config.toml
encoder_arch = "caformer"
model = "contrastive audio-text model"
dataset = "synthetic speech, music and everyday sounds put through simulated rooms and audio effects"
train_examples = 39062
time_shift_ms = 100
n_mels = 64
hop_length = 320
input = "log_mel"
spec_augment = false
win_length = 512
tokenizer = "word"
vocab_size = 36
loss = "softmax"
embed_dim = 256
encoder_norm = "rmsnorm"
encoder_norm_position = "pre"
encoder_activation = "gelu"
encoder_mlp_ratio = 4
encoder_head_dim = 64
encoder_fused_qkv = true
encoder_qk_norm = false
encoder_parallel_block = false
encoder_inner_norm = false
encoder_moe = "top_k"
encoder_drop_path = 0.05
encoder_num_experts = 32
encoder_moe_every = 2
encoder_expert_mlp_ratio = 1
encoder_experts_per_token = 2
encoder_shared_expert = false
encoder_patch_size = [4, 4]
encoder_conv_stem = false
encoder_depths = [4, 8, 4]
encoder_widths = [48, 96, 192]
encoder_kernel_size = 3
text_encoder_causal = true
text_encoder_width = 256
text_encoder_layers = 6
text_encoder_norm = "layernorm"
text_encoder_norm_position = "pre"
text_encoder_activation = "gelu"
text_encoder_mlp_ratio = 4
text_encoder_head_dim = 64
text_encoder_fused_qkv = true
text_encoder_bias = "none"
text_encoder_qk_norm = false
text_encoder_parallel_block = false
text_encoder_inner_norm = false
text_encoder_positions = "sincos"
residual_init = "none"
optimizer = "muon"
muon_scale = "match_rms_adamw"
learning_rate = 0.0025
momentum = 0.95
nesterov = true
orthogonalizer = "polar_express"
adamw_lr_other_params = 0.0017
max_grad_norm = 1.0
cautious_weight_decay = true
ema_decay = 0.999
max_steps = 12600
batch_size = 256
epochs = 82.6
lr_schedule = "constant"
warmup_steps = 250
weight_decay = 0.1
adamw_weight_decay_other_params = 0.05
Rows from expert 30 of block 7 of the audio encoder, named by matrix and row number. Rows with one number belong to one neuron. Each number is 128 + 32 x the weight over its row's rms, rounded and kept within 0 to 255. All counts start at 0. Numbers have three digits each. After the name is the row's rms in percent of the matrix's.
# up: expert up (encoder.blocks.7.mlp.up, 32x96x96), inputs 0-47
# down: expert down (encoder.blocks.7.mlp.down, 32x96x96, transposed), outputs 0-47
up.0 096:168123113164090106133153143088148115124100112136134097131082121107098176123128141112186103171106173162123128144149119173124183126124126089089165
down.0 107:137111150156149141082092140135137092116112116146134148113147227126130093152099123159093156106061124149113090147174173129246130133135095186127100
up.1 097:131173137151128162111150053110128167171086183095162106136152135161144128165073124197120155156135146126121182110166087167159129165133167164142142
down.1 098:157157133116152129132134117179083103145145116127132186076162132140126150121105118034156209098057069138180096130138162194131143155117153117099127
up.2 100:200113055159138130165100142141148156122155104086111194151167050140086141168165125140116123147129123148129087134136130073094130114042147053130139
down.2 103:127128123091094161110094167135079126102163117137159085156118105133110124105177116167087119165118082136116140108133177159130116103201137137163161
up.3 089:167139110117102151150125088170133136101145109135118104135109109120117174128075154082100121160169121152102120107124131107202139096149182130125156
down.3 092:084116114119084090107169143178146123116123083106125121091080123128173077142141176079124149060116098070168098122073145084131146120123138110113194
up.4 103:118113097131092132148121105161122113121113147116147155107124172205141162096064150103118190177131172107084082109123124100178128119076115089126157
down.4 098:124124136174083159180183177129113154105144138155120129086099106142088086093069126149109107075042149166143148150136113153141150105145116116124113
up.5 111:168161151128181068154077166172178158161113099103154201140128118142142117096119132092176107087088166091145060116104125130140138103080145168132155
down.5 108:118114163141082111079051129103125082110132186129085140152113109086143106161089096102138106102136066117118168148152118139133166135158158066107123
up.6 090:100118144117071109104112121135089165161093166167142109098094092148148146083113161175144164165072147147120110107139196141148130109177181133125124
down.6 090:130142148136092080128143177093144121137181117161146187132176091098150133078096104092136114169135145103077160101167163161139120199142130120113127
up.7 099:094143089150137094138074183156155118205144123084090090104111143032051120145105149130106130097146120122082155155139112167104133126127158099109104
down.7 094:205118088110170177107124098101108068114159120121114120134142131197134158086114124113097175142186114076107153120132118180110139186113123132148195
up.8 094:124134136109139132114077085155154180126145104119117088162142074124167147057205134156096154116084106062103164142087165099091101169117121134124101
down.8 106:115088061106100187165131107077108096149110154191107123141103120190161138131110166129181092114176068120084185163118078065094201122130132097136171
up.9 108:131086121120124167132113107133162188196124113173137154118108134143099124150216104096161154136112153166108157180143139133227107108128140138203138
down.9 098:063074106142119131125092144106108080125114077138160139127109154120177102119115109188069120174137114138237127130121161091107062142074104166102099
up.10 083:121167104172146129113059056151163091122078116177163205099123095087179160123128099116088135127063158164157113175135185148131125093126108155131140
down.10 088:135079151182169163109097098125094101118178127137191143081123131106138155151116131131120115147099155156145064088124133091099179146130122161090082
up.11 104:159137148146086118144172147121162128123100138207150102154144154177193088178135117120159140124105138115144156155147120061121170169165128115150206
down.11 109:181121128109132068104073122137137145183138134120113171160168093141131059154133142115114122169108111159184169135076154083126139158165104143132119
up.12 100:081161070188181070118136135186127192093143149146128118207179167122080084125156160116117117091161158154127114091134092146142144146065146122154170
down.12 100:152152157073125085164133141104157120119171166104066121186032135163110126119180141215102105166182088161179151158084193106116136122134153076186115
up.13 100:142124085094128074119124106180128143184103118118124159167105145087167186131183135136082104123131168138084135111080117184090125177153063076163122
down.13 103:147118101093135102088078083100096109111147100087125113193118164124110145121084138072135171087092127121155161131124180147176107147143135067127110
up.14 088:130087166100183118068173122136099148133171082078182190058123118108138124117145086148160159107189121155103114138108056087159133082142134110150029
down.14 095:127080115159155116109195114106188115149091086185184094156112140135164149194128116161124144085130116079143127127157100140086115083157098156136106
up.15 109:155058128144176155089144118168186137181101141093160176131132040143076107155121170094094161104171148107185142110144099088111167110092138110165118
down.15 109:141156116144116090140100111130096143122143093186164141141101103134160149107096140143052174094114113062138168124127135085145087175126127152108140
up.16 100:093032092109118116142130091170133073081099179115159142094098088187140130169101169127132150117127112136110105124123149106110075130105147102161148
down.16 091:078116119149133142116152058154164126091137124107109147103156101119106144143112157100094131136137165104154123111099102216061126102127129118162135
up.17 090:112176087231091163137097100156101104072086108152127158175130127124100140149128189139125176148134119118170099121122115104081116158110114168115145
down.17 090:129078164120127104155081093157103165057129189078118141133163143109100114098129187081172187164087081192102146151141172195078142145154133099123144
up.18 101:177141107129110165185091130161158160117147134187147058123169115080131128101131183117119185130108156143141122157131099122113154160079157110089156
down.18 105:159147116128123131154070116161150173183128104112117118145127218129130130145136107109119123132124074138090102090129087171178114076135094067167169
up.19 106:150179195131138173056101108100131118218155141180142097120127139111113110125155156146168162136132093113155125149126160154105195092065170132139145
down.19 102:145128122181120109149072102106145150166134132157131110152110183095069126119124113130114137130168138165111112109145132150181076155161111152153149
up.20 102:099127110141159135142053150170133137081163142115111151127014170090117168147116108143071162108075138117182184057112143118117148116202117103154147
down.20 096:120131106186086137122100178130143106174145114152098134142139136151109142107103142167132099107174173072137089137105117184140094182154105128139141
up.21 092:126138084056139173164094149159098108113077087130142136124111086116136075049123113172141153118069121142159060088092080131118130107128092193086132
down.21 099:127134105112142102146160136129108157064156131133118129092095117166149157090160155103095111148139138081068093076125185205156120135143164113136099
up.22 096:143151140143109124109098085089156164138044164152089060169121107127099089155166116073089140080075172150118157155125173164139125124136131133161156
down.22 088:164170131127118129118106078113118089132139091115128179128107132144136162129119232146102072132128133119146124072135127147161145170074124099147087
up.23 097:123104128094155133094111144116121195111125124128076118118127143114093081119214132107138084119101171171129128100085122079165145142147156153136095
down.23 096:092121101130102125118141186125105140114122064138096110190125113143113096075110015164122103081143152144195167203150154118134086096094121072145126
up.24 103:044068093131133141115165133095146102180108191135130159128126151113106145164165095107063197175105155136142129150079130160118146133146165155122143
down.24 102:088132092124129128170089153112137137177131065093143088165161136124202054068151128107101110114107166132175131113134111125109114128151130113090113
up.25 103:114087124151138113115135177123112106055193159173195125134130119128115164097099208086145114143185096125092144077135111159107110170112087144127130
down.25 106:129122171127120160148095145150155203094087105140085171040119114156100132186135118145172182129151121092086091115094141118145114118085083141125117
up.26 084:051093147142127171048099147108119130115146140097164171107129104117095114123077123116161118100153117187149155119103142173089160109114118118134110
down.26 083:098102196115129108128120139144157118193163139118150087125064192163052117078090138159128117116119114176149085163125128112146133143149083117113169
up.27 080:135146126148085124134091160101102141116123178142089134123142146135085093148173091168111100084140109090155158170117172022151118120131107120132118
down.27 084:162114160130143114146139134127132107063089130158104114141124071063141129153142199135147097101125130171077133108169127088066156109140131098128140
up.28 100:123063103128112112092112164155143014117125160150141102195146096107165128129126101188151171107100124145130082133145111154079111104165077153159148
down.28 093:148088159168147094130147121131088086130073161055122154113127146098160152143090163079154164132160197132117125155101081138143104105111178180112072
up.29 099:086133186165069146155133103180108109118115135139223176102154120145156147141134165122138101108150121038127104140117150175188080124139101124085154
down.29 089:143142122109133127121087161077139151139168124184092198110148064097067069151115136122133115151099127138128133169107112144126171109073183113148150
up.30 076:179108127106127138122166104128094171143165172117182153205108117137125121139122168113163141148125174126152154137139120133131111107138149165131111
down.30 075:101094132088195106128111130063153137155150141102160165139104143098105097125124135146131134118128115096099122092086121054137159131127195100130068
up.31 094:123107158152108177126111141149156077098038104159074149106098105148087088166077165147112130149101130127136102136105108022113146133139180120129171
down.31 100:153183126158133088138142138148099118123206131157101152179164132099167150160094102125141141086138130087118090179080149115080104098119165166119148
up.32 103:126142107177099128171081153114120110106136152196141200119127204157092086027137134121126083143101115113038092148177097128133093089132109114128119
down.32 110:140121148128150147102114087129111144118145068167168130060171087106098164109100124088181120144111105134067162173123097173119130155132105129138103
up.33 108:079071133135083129139101148120040122081148033148150142109172140084087099180125064135160151127113142130102165159110089078040141134132160152130145
down.33 107:096094145079157157087114151103109095071108116103138149115100170173150093067160123098109162119160130140190125165116118144119127175182143097220150
up.34 097:071105154216125166099148161147102079139085161147120072096068159121123087107089107096142119147152123170102126219153176130140128146118155050117181
down.34 086:120154188114115112165152091096106185187166126135098128093148114166118120136149106109053106136170164106154080101094096148134122089091116151080137
up.35 093:118104094133109086113115130065136109179104136132121182142121131120183133135121096081144139099131232128105100166150130144166130176100124102137103
down.35 090:116099125084113076070133146118097087154100140139147077092130159122082146158134096163103131105100140111146103241196117145126173104116122096109137
up.36 102:130081133108118148161126149104138167123141125088143184162199101157138192178185087133104116139123179156124107114102119149062120141144158103145167
down.36 105:052091117104183155080105115095134110142134107095159072168074102136115158133124069068091144150100113142164188095140107127115165109133163139153163
up.37 092:098103116140147088113113173137141112150158113122145143144168125119066118120074088081152182157071107069051194192146144139181149158164150152139109
down.37 096:118087095074097141202142108099063135129114095130177147153124131100117105085118150112147106146125140115093077166142087177146113158159086110127117
up.38 107:171156137210104136139156130160154074072150173130161095141095222146076145157188098158127138139122190135122147169095176137111145181152131113098165
down.38 105:101216114123065209123142183130170128150132111151119112101169174183126180113143111190085103119143137120083145083168105149156142154109113162115110
up.39 090:128149148128122130114084159140182073096214154114140165154126131166087140142111114108193117114105176089049102164105129096128065094112166132111144
down.39 089:108113141064185152124157136114136140123165044100132149089149097095191069114149096164124110132162133152189089128172127130117114104058103158140033
up.40 095:148131176126149131171091137104121155067174153097168145091122127110097146176106117093130097118158098116175164120162111136115172164174147187141204
down.40 097:162150144128134147147131142072173108146156122129117105136146158097131027078113177110188125139167117150151154075128145160099112140187053156171148
up.41 112:151153133148130087127133163163056119147068159090185113125131143159107138174121143149202099115142149122118082159098108090121151143186177159135161
down.41 107:086129193118146102123154094121143127143135140040111215199151099111146118143144100144128181129133120164142150105092160092110124123130161146168088
up.42 094:099099073110123094170116099105145102084180128111154071112090106116117107159127161135137149118184080197093107157150139138155178125146150098122152
down.42 084:117140185116134080129130197120141122142114118080174128114082115114147145096144178141092111151127170116188077099119161107096137118089084118155158
up.43 099:137171191104200103099162113124059108153127136110069154119130146169119103061153132183162125129124097141140126091103137115156110144109099188140105
down.43 101:063120187102117103139210117120102126131111124142108045142145069138149143153225083174137136107123136129097143127143147133119144138137140129134109
up.44 104:111152101177169150196130148152098056171119145146142122110100083136150060155108099174146114191131156065093107134127151096154147159158183159126116
down.44 109:200118142081104146162171127132142122143149110084162110070154062108133110108122139100182176096144139176172116122108149124095170119187162136077142
up.45 087:123079115088090103129141124138167134078121063120138127145137154216085147122144088134113172165083140105098144127178167181106191152137192114137114
down.45 090:119158186161083122089155143115160116132084149165149109167136133111112161105157137109134147160124187140094103114165161153083174091163153118080121
up.46 084:102147142059157109070102095078069116071102138108177111110114116174093097061110132187084117099155064173154083089156132160086124131098139113133100
down.46 090:129167100149050116180143091105153117121112134133117093114149143065144157144124127120141089183179108100106173045155177101102104167112153117127169
up.47 110:160152069133184106146101141175191129216113156130133149111089094108117145134112054098074111135150158152086132135197093120128169112086096126119157
down.47 100:086152159123183092101144131120092094144168111144177150111095130141111142108061110124122126122138136132141149131135095234079072152112238127130128
up.48 105:100113108129121071137107144108143117151090171100153133118058121143121101131132143097096121111120138159138150126158135075164187117138079165106164
down.48 103:104147189137124124166123192208084123155148140124138121076138068116122147113075139148079139144069155134099186183143164193108145096079099132117159
up.49 095:091112167148165116129158123099065158123152145107186155174183151126176087093122099142085196106148151105069163097133134144075122169147109176154124
down.49 090:084132071118121123097127145129126121117081198086159142117109169133131142132136145098111136052142102144109122099095118139131161192099132103140183
up.50 093:107138092123140165111095137145199134119205084150138144168108121125145117039117064111144133155153134089150085160124113120080118154081151107128164
down.50 095:153073168114122070130177137184172102113073205186105133085132145158136134166095136140115077173122084127063121104105077144111096112101129081114084
up.51 098:118112113137124137219145120162127068129119144101092134118092151158154141131094080115120121167152114184078091112154202190087122111121130140175111
down.51 103:138205173162154190137172124198137076097098116123160163189160119134093106134121116148124164101094140129169129043170073164149150143100126097167137
up.52 100:053139116178150134137121153143113107114116098084105090070138159115189163134088142155206101124120148128197097108135117045132161088134137120142124
down.52 097:178110202092108095163179110150171115060118169146068164173029074135154086122124116174161114172108155097149150089118089145127108087171149149119122
up.53 102:112152099118101185122140152137139140096112167076096132134166124140103178093088153094134088141129186113151068082161110129166099161154174148130201
down.53 102:104113128149126114175144065146096127136087119104044091074107146106104121127089137158179120051087117121101135160213152139148099112095150125110119
up.54 100:143169129098144053067061137134100124161108119129100137182174091117115135132155151121149109149139142116120191130125138187142129182137158052178092
down.54 099:114122079153203145145139112136100094061182106137097103087121103126170116195122085135084086082160191111120110117175164127136126117129086124146178
up.55 113:189105148058151135106139116140132133125134082132146159144161080105154113117156062115115096152118166174134180158068102194127155210089129110130141
down.55 113:137086109167129121107115145128089145096089101120159095172115108135129141123116152121157145046143121113128132138189117169106125171106150069214179
up.56 094:089136138147131142164108139179136122138132113169136164138182103165121178154088153128139108140109131126135149115100070101148107144150192079149125
down.56 104:141119166149115120102147088159148128158088146162109119134092132137095195143165125117157144097159088088116129160103084123057167124116183093134123
up.57 104:131158177180091086098136120095122117123133120146086150148136083141128161184147105203167072148105148132146107148107100111191122100022122082168112
down.57 091:140105124110138102128149113136156092097143121171084127128186102072125143172085091183134076076148101106174120160147176148106182136110173148102187
up.58 098:096130122127116125128104126141094153165189195102132179079107117141097110090134102135055156112127107145098116075173181133055149152161149074150148
down.58 101:129165140130105176142068147131131136143129121132131155108117161252145138071127144148105111154142091096088140091143159141159107148113122137161158
up.59 094:162219132110144123128092107104140112183178194080054117136165107130105152141139142176134094134093121109130114113095113112142135057156106161137159
down.59 098:188088027157140219163139174180118128124139134108138096173158104159085111144158193139166105214178154130114130149211110160118114094089160117129127
up.60 095:125141174179130066195079078127111144131094164163105102133071137048081204126125120128161160135116148090083137154105163100093163126113152160199193
down.60 095:159155124113083107120163065146196142174135096121124132110163090167100100112116106143152083169171127159172148161132105185130162100107130100129125
up.61 099:103131085079091139186107044143116136094146165098119168129098153106114126129050186119126082112113131106121135143161177156131130155175093129152119
down.61 104:179169136164128188118142109119201089190164160105113144114094101083154126107145185155226129154135159166097150132142146139107156089152133084149118
up.62 104:090162111156103101148061125140143183130143125088114120105113113132204129139144098111138127077117088107151056136127193134107156147174189073101143
down.62 101:199114168145111092140120167068192101145101139202131149140119173126126132186120114164124078111108112075159082069077168126140124129095117146130143
up.63 120:109135106109133104108151102200135182084196145142176136170147153174132168107092093161147152118162170100151138109165105086163138118073190125126141
down.63 119:106114173146158052123104203184156101073095176136101117108094144137154113083128128111114151105098211155175086191094096142080124122104127144115155
up.64 106:173162116157142151166114084103148102057119171041135136115103104138114109106134188142125134118195149137087138096072139125130142188130157127157138
down.64 108:101094181193142184173146088129101138135187109119114075088111107122126070151102190134103189139111145118116129162079153174158109117111141156105156
up.65 092:094100182067081143086134120130102133093137160137114159103111146151086153156172139064114182128143109154114142178156139192197122168169115141110124
down.65 095:192129140112143170142120192105106138152155071130077142125166158126087122126093067164139126126063127176150064139144116172116133076104081091122134
up.66 097:136155183089102131095174093153128169176142144094118124173186127106194139092161150122145102103089094085149133155157118112109181131213133157113120
down.66 095:169139105109103100104083140110136116150160184104125125178132111113077137152101138169180098149097148117140120130153030128108087129136133120137131
up.67 099:135034166074104159128147096148188148113123118178145135053171111111093177172111141091108129150101132162131126143089116156102102143158090123108130
down.67 093:112096047080109080130126156141204208143143116105105195116143108151144101141086107116154106125113105135137094131105123109089100150089100152141178
up.68 100:108073105171146095163127137235165117171147114129152158094116123063119068164120130086130108110110149132131156124137147140120188145156093082103138
down.68 098:131171113098147078063088148109107104111146160177117179112130119121126139173087103125115154104132125026158114142116103192115161196157105168115153
up.69 109:108085133118086177116108068068111104120110085161113107093147112128097116129134117128087114141080146136112092107174104147127159101138135139094151
down.69 100:130109119116106152076155119137110142099111093140188129082094054148125115093136077089181121094085121108120112162116114150146127044085150165237108
up.70 100:142110180104075163088085148137125079060159095152087119146134148103131131110116117103169114148151141156209134137112087115166140143137092132155135
down.70 096:144043127112108123187131180190136140145154158127092053149170119100142099185087120154133120087031143077165091097110123116138083101162078131112123
up.71 108:133152140122178085187157143089100160069206100092162074140077091111167114081154141150166150118131093144127123142104142125110127168097198162135118
down.71 112:102137112134120154131119209176140113113046101085150151131133122110114101148078116144146164124144115137108116133123115114152106186133080178136103
up.72 109:151117176138110135098138062113083136152123142155138080109186144126104110120077135086170104105099155152138131109094089119090204105144138128032142
down.72 110:148083100123173133117140106097187112144156105148148219118180114096159118111115125151160119009077135138098153167167152173156133121082108084202130
up.73 101:142086157127151122115046130170145157131142150126106120141090111138147127148157082072110147166093108167080105094065135146163142111114127151142216
down.73 105:107091054119111117083150158195157196100127110142100129075157168137018145144146091099080087142149126148097208113148136141085157115121129140164119
up.74 115:123173121124068102128139110113082172142097132169129154109111120151072168093143090160130055143110158185070121050114144140155095156127114040085107
down.74 112:142125145176211177086162130123121142141154145101199089086110101120103165088141160138104112136227114138134103087166184153113135147129172142104136
up.75 096:110165144172152147118130135113125129097078127148102128136133118101151129155130116178105114168162178112134148144076196122134085082129158053104208
down.75 099:107161185150112151125102104117107107103156118184142173167129088126131071178103159108104118132114137164125108114102139089145115120161176157060162
up.76 106:168119128113025116168130133116134161181099178079116105122200166121153112160149148107130169172094100122147148126154140172141116154116138164073131
down.76 093:165151068141176048102086182107102082184089110150119160117110137165085129135141129102134132084113085137146118133111082117121169064103170112092158
up.77 102:138120146172062088062152116053112135146153166139132166109127133115183131126161128185132201126173119205106131149112156179149094098124111127090152
down.77 102:061124105097192120169137123134176120137159140090105133172154108129154142088214118124138138152099104122109127110112086093105126135120118078122062
up.78 106:131103114144107143100146168149102159079106157191174142106089146176132146102118158138156156152108146107132092155144169078104129073166125147123168
down.78 111:110159199108132102125140121162156100147142145125164136112132106059132098058130183113134135205085068150095072137064142085096093155122158116125089
up.79 092:114086169140086118120174118194101093138120114075154127147112107112075145136173101100102081160140099065155141107138104137057194092134116117175136
down.79 089:120133085121078119139086114153114154115099112126137083111141184179102122097171124116147149088071115128118166163094108125111167077165137144107088
up.80 086:137123166125158052142131118106107118100128143136090086168130133163065161093124124122171126119109101088173135142159124084091097097099119161078167
down.80 090:067145118156149167075160165082099119112137184127084071160132181137126118160184181132169153096111107178125113128143109139175130130099106177178074
up.81 111:124147135101149159142096097160118140189115145161172095153144152156111126139099110128127127219119112093110114197235143171147135085068144110128136
down.81 117:172170156199138168113142070140145150134169164162096136132109178120129169170158119095169159175179085155125096118117108087095110087138103074117133
up.82 092:090106121084155120135163172069160089170130163153187087125155123095130104140088152134105184136116130137124157151157130056140171126123127183103127
down.82 082:130063150148098032084118163165106117119138097151164167205155148102180150138154135084114117089079154133119094151089149125172110116168115120162076
up.83 109:127107064148122115154143180164117087108121090091085089146115110115092157139152142141051150120121139158123117045126127091100131110140159130133150
down.83 119:093127161123056139072137119159088140152114157148100140107123137109140121102120185137169120088101167107160100172131079179108167089147136101139100
up.84 098:089114060125133100129136075141188106144132171088130115137050105080124178137091134111151155182141174116137125109119112080145123102144099217052147
down.84 089:106104101092138106107148235117054145224145111129161092142160160140131086179044113120155157108072169125074127140095114112103148163101150136100086
up.85 104:150177180141101068142117082103139103104091154139148118143105087099115063116135094129194113165135062124147106097129166172148116141173137110115081
down.85 105:105171096119135099124121123055120133123092135086142172140198141088122162171204131209152136136115132101087109063150086137151153121114129120106112
up.86 103:152130153148142123185166098073127143104138147187141078161146151195186140167080209127108143124145100140075151105164166058103173054095128137092118
down.86 101:126137167129083123160154113157096183134104137150155136100091165134156178135163152062206141161076162127143137131083127142130126112123113209168103
up.87 105:086161158007138171105120118122145166134143088100127168128134080130143134146147115116112109079176107217168081075110133128098120134173118165150071
down.87 117:101130148140169126120171158148128149145134055139111113121151080082132140094078033161154135141126117123140120154155094138141071128142163126185121
up.88 117:108172185115130043130112174164097071184077150144153134127111120148127080159134169164161140146101181146087124124146150119154168067133124105166107
down.88 115:146136104103156122138105107108087119144164153124109193092113100097119131070117121156094136201146121136125175110159091100133123149182136117133140
up.89 110:124159158155047116133069088103120144122179183121134089093125121120148195190113095132164144103136126125115122129129185145122174107161126151122132
down.89 110:149143179161106130063101156111229154118103127110080147127122177158161194136150179167111151134102121118146081164091101142069131152071097114101127
up.90 100:132124132168104095127137140086180067114148137125179135128093137134185160104134213132158146092114143138059125197140166122115137184137135103118135
down.90 102:098161080155130132181147193092064120130083155161126101161131094104204090186120103218070103121185170102142120134067136133172116152090126133071107
up.91 092:124140126160117080128136121118125154052068144130127083136055191086096085173169132105168116180129147100105083141161180116182195136151168118179136
down.91 093:133138107100137160129060161120171102121167091151141108138070090117129136109157193153133163135127174081155077136089101128166157116095159151090056
up.92 096:220081202081108162107147181150145119121125172152128126136144188142119150146152130127147076102072144159092106130133093114111110098153106168116130
down.92 102:151141088149108135143110123103127100144083159066092183161153157107072159081104140078128097099110138098121149158084105107107102156139129144180122
up.93 104:161104128151144123108142062088094145209151148100132156127150106175154083086112105066130088133138082126127072102227151149087132091163118058063133
down.93 102:091126149177115098033114063092110154146125141167153092100135075121120142089133158147132137104111160166106091085169118064101109147131137228079085
up.94 109:127124170132095101140119146185176102148122082123105151169157104123132107132102139118121133098111120114143144145118171155103120127182158100161142
down.94 109:142099126202132116117082123130096106098135164094113149096075146078124113132088190095151116153144147105116130117121050127147099085198139128105135
up.95 107:152121138177079150106095139121107127201119144094100138116143145125137158130106134108151105148132163138103112100137124180131120098157114155089143
down.95 113:129130134161176143140109109063117186156135096097056099090147110100085131161110119071111092151156143083129148075150165108144140104110169122069151